config.toml
n_mels = 64
encoder_norm = "batchnorm"
text_encoder_layers = 6
text_encoder_parallel_block = false
muon_scale = "original"
grad_clip = 5.0
steps = 1300
batch_size = 128
Rows from block 2 of the text encoder of a small contrastive audio-text model, named by matrix and row number. Rows with one number belong to one neuron. Each number is 128 + 32 x the weight over its row's rms, rounded and kept within 0 to 255. All counts start at 0. Numbers have three digits each. After the name is the row's rms in percent of the matrix's.
After each neuron's rows are labels from the 100 texts, of 14976, where the neuron reaches its highest value: "fires on" is the input token at the peak. Only what is clearly more common there than usual is listed. The data: strings of digits, spoken by a formant synthesiser in many voices.
# fc1: MLP up (text_encoder.blocks.2.mlp.fc1.weight, 1280x320), inputs 214-319
# fc2: MLP down (text_encoder.blocks.2.mlp.fc2.weight, 320x1280, transposed), outputs 214-319

fc1.606 187:142141140144121098123178187110137137178106211052142180122153116098128124157108161160105085108096151168126094159156100135108123117161106135172137136144138096227092113193107076128108101135136121080119110143155067092088133077198140133116112086112105100117085106121089121154125150161167148164147139155098115131106135179124
fc2.606 132:121085105102081135150092012140124104138161103145065110136120118101104171124052098146171176136163145112186158154151154135187072103069131143103123119108126114062142181116107151067182158169082061156137174130084175104160136169072100119128118137134174098190177111089152144124117162162147113117112083158125139144165137093069
fires on: "three"

fc1.30 090:184081108099048199168107159138090151135151105090128172123162116114155111165124135155074123073086156175161181063163089128126107142139155094134175128072158166109125095143143163124116073089140114146116169112100113152125106096136116144131126131166121122145160142137114068084177083146100124194149111145089140160154121117063
fc2.30 091:060113161115145113092168093158103094104088136133148092130071129151141091132200130122167139093123054095105123175134163081144075094126131153134154116149121097166113164131092118185134117113151139147160161107144137118145154137150073162132156204125165114144098118114106155162102103097140159101100129089112106116137131154128
fires on: "three"

fc1.471 124:124175156109123099118206134099102132159151147101146135136131141125122132129099032147103138147142154126143106154115186185121162095190145118150104189163102078142119051147118117169142053104098105122127077100085184166138150113143137109143180087105108114158133092114163131115126167096144150138055146120153132121095126148163
fc2.471 140:129144129135109133088221159157075116129144104128132138090075132131112191126138078175072125148127137073084114115116127123094125174157123161121113116179085123122101104138173157143073164130099157141095139070070149082127159145115153122149148125073121106109149146143150136151166109157100141121143174176165098064180104199148
fires on: "two"

fc1.200 105:160137107132174155177146161111152200126105152154145120103095107146117136103132165118170137144083111163049106184128053109120130113129070136100184109101146169125162116208168138118061096095142092141117103122112144158174150142139132170156146119124127112124170136203063097183125102187154157153092157098121153150118098123039
fc2.200 119:187128109155149181108117181064179118110098117119176187105145126176191095131217108167155138188064094140085055160167071137144120146125057152098129112104162091167165106149101128142132154087143122080102116118170103122177132119079065148120136165087149118146168131137117138126161123141122135065146182095139170125136163146074
fires on: "three"

fc1.172 088:131126118156139184111136157125173145130153159144137145101131109122123114121132100100151197154108128074075083127167077162109105083145129102144156080111090153164214093184177146124111090150139123139091095166119105184228131114172102175155128182182148107142153141141051091190172127143152169170117177122106100112163095148111
fc2.172 098:150107128112109182154135202071181094125136121141170132156167160165156098132191124170139149162071066153086087126133058142138099186111053175092158098096184109128118043113138173117113159067124134102116165124178105129176170107117091169108115215128139107145213113108103146128176170147144100123143195143143165119148102102069
fires on: "three"

fc1.518 077:094182149138165143132106134085124141145166137145134094144118167175103128118134116087147108142100131144180146121093171126137195129138133136122189123132168153123083113162100152160071155115127137152181092108100128080078141132101084103085149156158133097120175160129127166174150178113053112156093114140088093133115154151127
fc2.518 066:173095142088117132118131104158102151119147174117132178157140082092147143090140132177117133096128133135109117113132120111122107113124118141065089114132108126146107100098132116074146132159123111101086152128154142148177102125178131130203080113089160150136133130152134105114141117138198145105194143145147182183105099103059
fires on: "three"

fc1.192 067:120107111178128128151160085078156150166067061129161088129119094129113119132110149139068133132141121107073091132092108153163157104098107140164157103111131095176130102091118176126103120118144114086090120126149132091189075092185181097146183148144157175188142068156099115138109133176171109125163089143104165135151074150169
fc2.192 057:110137171133081112078140109177062110091178157138089182177152169135168128130156144099202186210144139123184142054133125135108126166119158073107075137112112122112089131215187126108129103123128135116155138113137073118099145174107083095109092133086138120126098130109174167149146148091123137122126145167137062137115158127105
fires on: "three"

fc1.554 095:114123081100127122111173158061164154118091101114091114183095163151074113163155128052117119156164134150130135149156130124086163153103096165155099115105136102101129105175167101094131122090133098120113102177159171068122126102156191093176105128172124129177142119139093150152152177123149140163144178146059117119113092147094
fc2.554 092:104118119112090106071109112180136124146118150176101100091144147118121163147120106104157119121141078081114074178159172129158138156104147084140155090201119184132102167102126145153112131152104181171158113137110145188114104054082105096169148125138136100138073091076188139114092120128143048116123067170169150138170125141167
fires on: "seven"

fc1.696 124:114109121077123120129144122110162147115026155123115155135107125172110127151109110127159164171161147153137128142122111112157118120068103145131188166125162145151092039090134111065117093112163126165105161111098109084178159159122107140161082089115115145078100119092057140169096117126149147118154146170071075150108097115132
fc2.696 119:124089135159120161172096123196159158165131098076124146100115086090139117062140083113116110154076153054144091089159125187151142134148130106074089129143111107112126165174128074176184064100120129109126164139143158168137074110138081173112152081158103107126140086166161145098098073127114087119137137143137138117154139141169
fires on: "seven"

fc1.673 102:159089127135127065081140165185088156153115118106133151115147087093134205135129119155133110118116155098110076122213135103156138126106124151129132153154148140173113085118162147122158175097128160167123157101119161129130169144121112156152052124124144098126134124172149126132112121095084116160150171167117163118088139139126
fc2.673 100:160126114143150080150082091096058125071094159085173100139134143169133145112092187129122133125105107144224170167117066181087153145071100192096101120122159082093153124187151109175142131062172163050119117150113158135125138096088114151165135066182167136102143137109100095148168151095130172093155117140132093083105087138109
fires on: "seven"

fc1.75 105:124171171199095144184130155164179163099094116170152120108154091162071122145122090142092124111195088148050159141109120169135197114133190136125174088099099141131094145156070060119123141111061145140080097117161151103120101140160145114162134131156176148169082127104149171162078156145108107120124105143080175094155117106114
fc2.75 103:139113148155140114087112131119107114108172120049148086134184131139111133156131150154123160134138084145134089129141171080132138115138117129129136073194129210057123112086202150132099171109139108124112106139150130150096199090069134142172150145092146095079142120110088157135154152180097129175125144121132101128114161124151
fires on: "seven"